{"arch": "vgg", "model": "image classifier", "dataset": "rendered solids tumbling over patterned floors", "train_examples": 97500, "image_size": 24, "crop_scale_min": 1, "horizontal_flip": false, "translate": 0.12, "cutout": 0.25, "targets": ["its colour"], "num_classes": 12, "norm": "batchnorm", "activation": "leaky_relu", "depths": [5, 5, 5], "kernel_size": 3, "stem": "deep", "widths": [96, 144, 208], "downsampling": "stride", "loss": "binary_cross_entropy", "init": "torch_default", "optimizer": "adamw", "lr": 0.0034, "beta1": 0.9, "beta2": 0.95, "eps": 1e-10, "steps": 39600, "batch_size": 64, "epochs": 26.0, "lr_schedule": "wsd_sqrt", "decay_fraction": 0.4, "final_lr_fraction": 0.1, "warmup_steps": 790, "weight_decay": 0.03}
Rows from block 10 of a small image classifier, named by matrix and row number. Each number is 500 + 40 x the weight over its row's rms, rounded and kept within 0 to 999. All counts start at 0. Numbers have three digits each. After the name is the row's rms in percent of the matrix's.
After each channel's rows are labels from the 100 images, of 14976, where the channel reaches its highest value: "top examples" is what is common among them; "place" is the part of the image that holds the peak. Only what is clearly more common there than usual is listed. The data: rendered solids tumbling over patterned floors. In brackets: how many of the 100, against the usual share in percent.
# conv: 3x3 conv, stride 2 (model.blocks.10.conv.weight, 208x144x3x3, each kernel summed), inputs 108-143

conv.159 092:506500433544467480471475447545489439514495530519478550460470493434550471478523562525476440519483472559526471
top examples: white object (57 vs 19.2); its colour: white (54 vs 8.8)
place: middle right (43 vs 11.1)

conv.0 084:508485501496445531479510467512388472430505511438488531540488503470474539506519408515512470494468484517511524
top examples: yellow object (53 vs 18.5); its colour: yellow (48 vs 8.2); orange object (45 vs 18.6); its colour: orange (42 vs 8.1)
place: middle right (49 vs 11.1); middle left (37 vs 11.1)

conv.59 075:570477505498446513481485441537465462449560476487485513572539534521495493503501489557511447468601478432478526
top examples: teal object (52 vs 19.2); its colour: teal (49 vs 8.4); its colour: black (34 vs 8.8)
place: middle left (38 vs 11.1); middle right (33 vs 11.1)

conv.71 090:520446479485474492471432446580532506536510486522465535378464466528519516488405499429504487513568494497502513
top examples: blue object (74 vs 19.1); its colour: blue (71 vs 8.4); its colour: teal (28 vs 8.4)
place: middle right (39 vs 11.1); middle left (35 vs 11.1)

conv.193 096:556481490476505583453492521503507514488447496510474515531466502484434491465472454477489488506409485486470637
top examples: brown object (60 vs 18.8); its colour: brown (54 vs 8.1); grey object (39 vs 19.3); its colour: grey (29 vs 8.4)
place: bottom right (42 vs 11.1)

conv.83 093:508482468516437501473556484529422455500485498456478523488472456489487467487493481492486456588426475497455518
top examples: red object (55 vs 18.7); its colour: red (51 vs 8.3)
place: middle right (64 vs 11.1)

conv.133 104:508466477466485484456596483461476463514439486477463508495474469473431490461490467510502464605413444499478503
top examples: red object (46 vs 18.7); brown object (42 vs 18.8); its colour: red (40 vs 8.3); its colour: brown (33 vs 8.1)
place: middle right (70 vs 11.1)

conv.10 097:612471521455526535483532505514528506527480502517438540559499512532426508500499509498500498552489503461479547
top examples: brown object (65 vs 18.8); its colour: brown (64 vs 8.1)
place: bottom right (46 vs 11.1); middle right (34 vs 11.1)

conv.171 104:537432526485509463460474386563503483498559526499432564451482493522484481469462509430488491456553484519525462
top examples: blue object (83 vs 19.1); its colour: blue (81 vs 8.4)
place: middle right (45 vs 11.1)

conv.37 085:548478536468558453461466505525509502471507546501433523551505472500556492489486523521525534439407497524573449
top examples: yellow object (83 vs 18.5); its colour: yellow (79 vs 8.2)
place: middle left (72 vs 11.1)

conv.143 102:588493498444475522468558490484456492529496489469459527557510523505441513488538462563529479607505487478475537
top examples: red object (78 vs 18.7); its colour: red (77 vs 8.3)
place: middle right (60 vs 11.1)

conv.138 078:556491483477417495473495453538466446464530470493491502547509527464504491493511472558525455489591443461515499
top examples: blue object (75 vs 19.1); its colour: blue (70 vs 8.4); its colour: teal (26 vs 8.4)
place: middle right (62 vs 11.1)

conv.131 087:467439511479478511458466485467465491500542525470421548529480414498519485469450402526495522474534511550489458
top examples: purple object (76 vs 18.5); its colour: purple (75 vs 8.3)
place: middle right (41 vs 11.1)

conv.141 093:538495490491437536483510488527424412448531491450493516560486540462441494467559437550508458486467473504538527
top examples: yellow object (64 vs 18.5); its colour: yellow (59 vs 8.2); its colour: orange (29 vs 8.1)
place: middle right (66 vs 11.1)

conv.104 092:559506426464495519480509570473470484511452418446475522570498510476429491484548417603526467530421434509478508
top examples: purple object (82 vs 18.5); its colour: purple (79 vs 8.3)
place: middle right (29 vs 11.1)

conv.102 085:548451546548508538474479448572503518421603600518462555480460452529562514499440510433509527501504538537521553
top examples: pink object (61 vs 18.8); its colour: pink (54 vs 8); yellow object (41 vs 18.5); its colour: yellow (33 vs 8.2)
place: middle right (27 vs 11.1)

conv.13 089:499471481461517392444503369528502485558507464482454558388502499521451505496489496465512462531567490519513406
top examples: blue object (70 vs 19.1); its colour: blue (67 vs 8.4)
place: middle right (44 vs 11.1)

conv.87 081:573549513541447492537512457562435486472539474449506529558556528568569523535517495497490479462594545457488529
top examples: yellow object (100 vs 18.5); its colour: yellow (97 vs 8.2)
place: middle right (30 vs 11.1); centre (28 vs 11.1)

conv.120 099:522456489494510571446496515517518507509461507512480508515447493490442465433474429484500477523454472515487618
top examples: brown object (60 vs 18.8); its colour: brown (55 vs 8.1); grey object (41 vs 19.3); its colour: grey (34 vs 8.4)
place: middle right (34 vs 11.1); bottom centre (29 vs 11.1)

conv.156 105:536457497497468497459440516519488463432453495481479505546477582422423474449525540557463484460471419462531489
top examples: green object (48 vs 18.4); teal object (47 vs 19.2); its colour: teal (43 vs 8.4); its colour: green (41 vs 8.1)
place: middle left (48 vs 11.1)

conv.27 114:560467485497461495472441530517496449435466472477457526557493574441396464458553531555496473450472425459520493
top examples: green object (47 vs 18.4); its colour: green (41 vs 8.1); its colour: teal (30 vs 8.4); its colour: black (29 vs 8.8)
place: middle right (49 vs 11.1)

conv.85 100:503482531472545463446461523487513495463488535505446513533507484470531477471475523501486538421393477535564431
top examples: yellow object (83 vs 18.5); its colour: yellow (80 vs 8.2)
place: middle left (73 vs 11.1)

conv.67 109:542454501497467503457440531538515487419446494507486538542459607441430473452526531535488482449470432464535499
top examples: green object (58 vs 18.4); its colour: green (53 vs 8.1); its colour: teal (30 vs 8.4)
place: middle right (36 vs 11.1); bottom centre (28 vs 11.1)

conv.35 107:602542507526499504543517495551415500508535470426519539552571521582545519511527476552500514518578548422401533
top examples: black object (83 vs 19.3); its colour: black (80 vs 8.8)
place: bottom right (42 vs 11.1)

conv.135 099:515438517501514520467477481569535529444480589567470489469419467479532509466444496417508499510414500539501531
top examples: grey object (56 vs 19.3); its colour: grey (50 vs 8.4); its colour: pink (29 vs 8)
place: bottom centre (36 vs 11.1)

conv.126 098:504482469527455488448537453522475457502480512487470519450465456468499479477473505483512443565443458516488510
top examples: pink object (56 vs 18.8); its colour: pink (54 vs 8); its colour: red (29 vs 8.3)
place: middle right (76 vs 11.1)

conv.51 094:472481434513522453465509475531559473511461480539471535397471506507500494461502543525493415559504487539548477
top examples: orange object (56 vs 18.6); white object (49 vs 19.2); its colour: orange (46 vs 8.1); its colour: white (44 vs 8.8)
place: middle right (65 vs 11.1)

conv.197 112:568553489562486418527530522560460485513525442461530544541574505563566523527504515562513523550548535453480446
top examples: count: one (80 vs 25.8)
place: bottom right (86 vs 11.1)

conv.203 083:516495474490436534475507478567393400463523505448502539536479508458516467465544441545525465486456462539529509
top examples: yellow object (72 vs 18.5); its colour: yellow (68 vs 8.2); orange object (45 vs 18.6); its colour: orange (32 vs 8.1)
place: middle right (53 vs 11.1); centre (37 vs 11.1)

conv.93 100:484488494454486491466591487461455473506455499445474522492474467480411480474481485497497472555405465513520504
top examples: orange object (50 vs 18.6); its colour: orange (44 vs 8.1); its colour: brown (34 vs 8.1)
place: middle right (59 vs 11.1)

conv.129 100:547486528482511476456473531509501482452484515480448574529504481536518505489464520505514524421434526526526442
top examples: yellow object (57 vs 18.5); green object (51 vs 18.4); its colour: green (50 vs 8.1); its colour: yellow (49 vs 8.2)
place: middle right (78 vs 11.1)

conv.149 098:583453482468471583453510512533438474483525504470453539581475508466506502511499440531512473521430458492415555
top examples: pink object (55 vs 18.8); its colour: pink (51 vs 8); red object (41 vs 18.7); its colour: red (35 vs 8.3)
place: middle right (51 vs 11.1)

conv.109 102:583538527531500474556535490539441516505535479441532521520569504603543511518491494531508539529573557416440513
top examples: count: one (87 vs 25.8)
place: bottom right (71 vs 11.1)

conv.204 095:505496456549469485498411495562478478411534490488501548519508469508541523518474497516511496433445531510491483
top examples: pink object (74 vs 18.8); its colour: pink (71 vs 8); its colour: white (28 vs 8.8)
place: middle right (34 vs 11.1); middle left (31 vs 11.1)

conv.31 099:562461532480520582464504525506520534480470527515480514540466514484442476445482477478488509514407482493506627
top examples: brown object (65 vs 18.8); its colour: brown (61 vs 8.1)
place: bottom centre (30 vs 11.1)

conv.54 098:518464519491575498461465551523587500498420524540462556492439477538482471448443503457493519526385501540529510
top examples: grey object (63 vs 19.3); its colour: grey (62 vs 8.4)
place: middle right (54 vs 11.1)

conv.80 100:512463415496505518466407505544504478484489444501464532524505521500489504485497475546491456453526466495463518
top examples: blue object (54 vs 19.1); its colour: blue (50 vs 8.4); purple object (42 vs 18.5); its colour: purple (37 vs 8.3)
place: middle right (35 vs 11.1); middle left (27 vs 11.1)

conv.163 093:594493511476473516513464545496470466426495496449512538613519542472474505496542506602493523482423480469521512
top examples: green object (52 vs 18.4); its colour: green (46 vs 8.1); its colour: black (29 vs 8.8); its colour: purple (25 vs 8.3)
place: middle right (42 vs 11.1)

conv.201 094:589491513475441515504454561506466481416509493442491546640499550486448527505530511598550520489453467424512510
top examples: black object (58 vs 19.3); its colour: black (51 vs 8.8); its colour: purple (29 vs 8.3)
place: middle right (51 vs 11.1)

conv.38 088:510467480482488564470487484521498532499467490506506486500468512478436521460472421467500465519469474479448628
top examples: brown object (56 vs 18.8); grey object (53 vs 19.3); its colour: grey (45 vs 8.4); its colour: brown (44 vs 8.1)
place: bottom centre (44 vs 11.1)

conv.7 113:583545538544487495561519478552445519465555501451531537513564502600540519530483499492523540516542577455466529
top examples: count: one (62 vs 25.8); green object (52 vs 18.4); its colour: green (47 vs 8.1)
place: bottom right (47 vs 11.1); bottom centre (39 vs 11.1)

conv.43 098:504476441458524535469462538476504493502464450490475495539504509489471498470504392549488479494504457506448528
top examples: purple object (60 vs 18.5); its colour: purple (56 vs 8.3); blue object (40 vs 19.1); its colour: blue (36 vs 8.4)
place: middle right (45 vs 11.1)

conv.176 089:516490455532478449446488489532510467529463510524463539482459501432540472470520604510488466517469469524531446
top examples: teal object (62 vs 19.2); its colour: teal (57 vs 8.4); white object (46 vs 19.2); its colour: white (41 vs 8.8)
place: middle left (38 vs 11.1); middle right (29 vs 11.1)

conv.112 146:582533574532545501535514562525526542525515526496515549551547535558532519516527559547525564534495526489526514
top examples: green object (95 vs 18.4); its colour: green (95 vs 8.1)
place: middle right (56 vs 11.1)

conv.169 099:522460434489470464451510395547508467543508452509453541371472477511490490472492502482495424533553452524487460
top examples: blue object (63 vs 19.1); its colour: blue (55 vs 8.4)
place: middle right (67 vs 11.1)

conv.4 093:558474531540509454489445432566515471429534531529462570532492470514577500503491565492509491429477552544550466
top examples: white object (75 vs 19.2); its colour: white (74 vs 8.8); its colour: yellow (25 vs 8.2)
place: middle right (46 vs 11.1)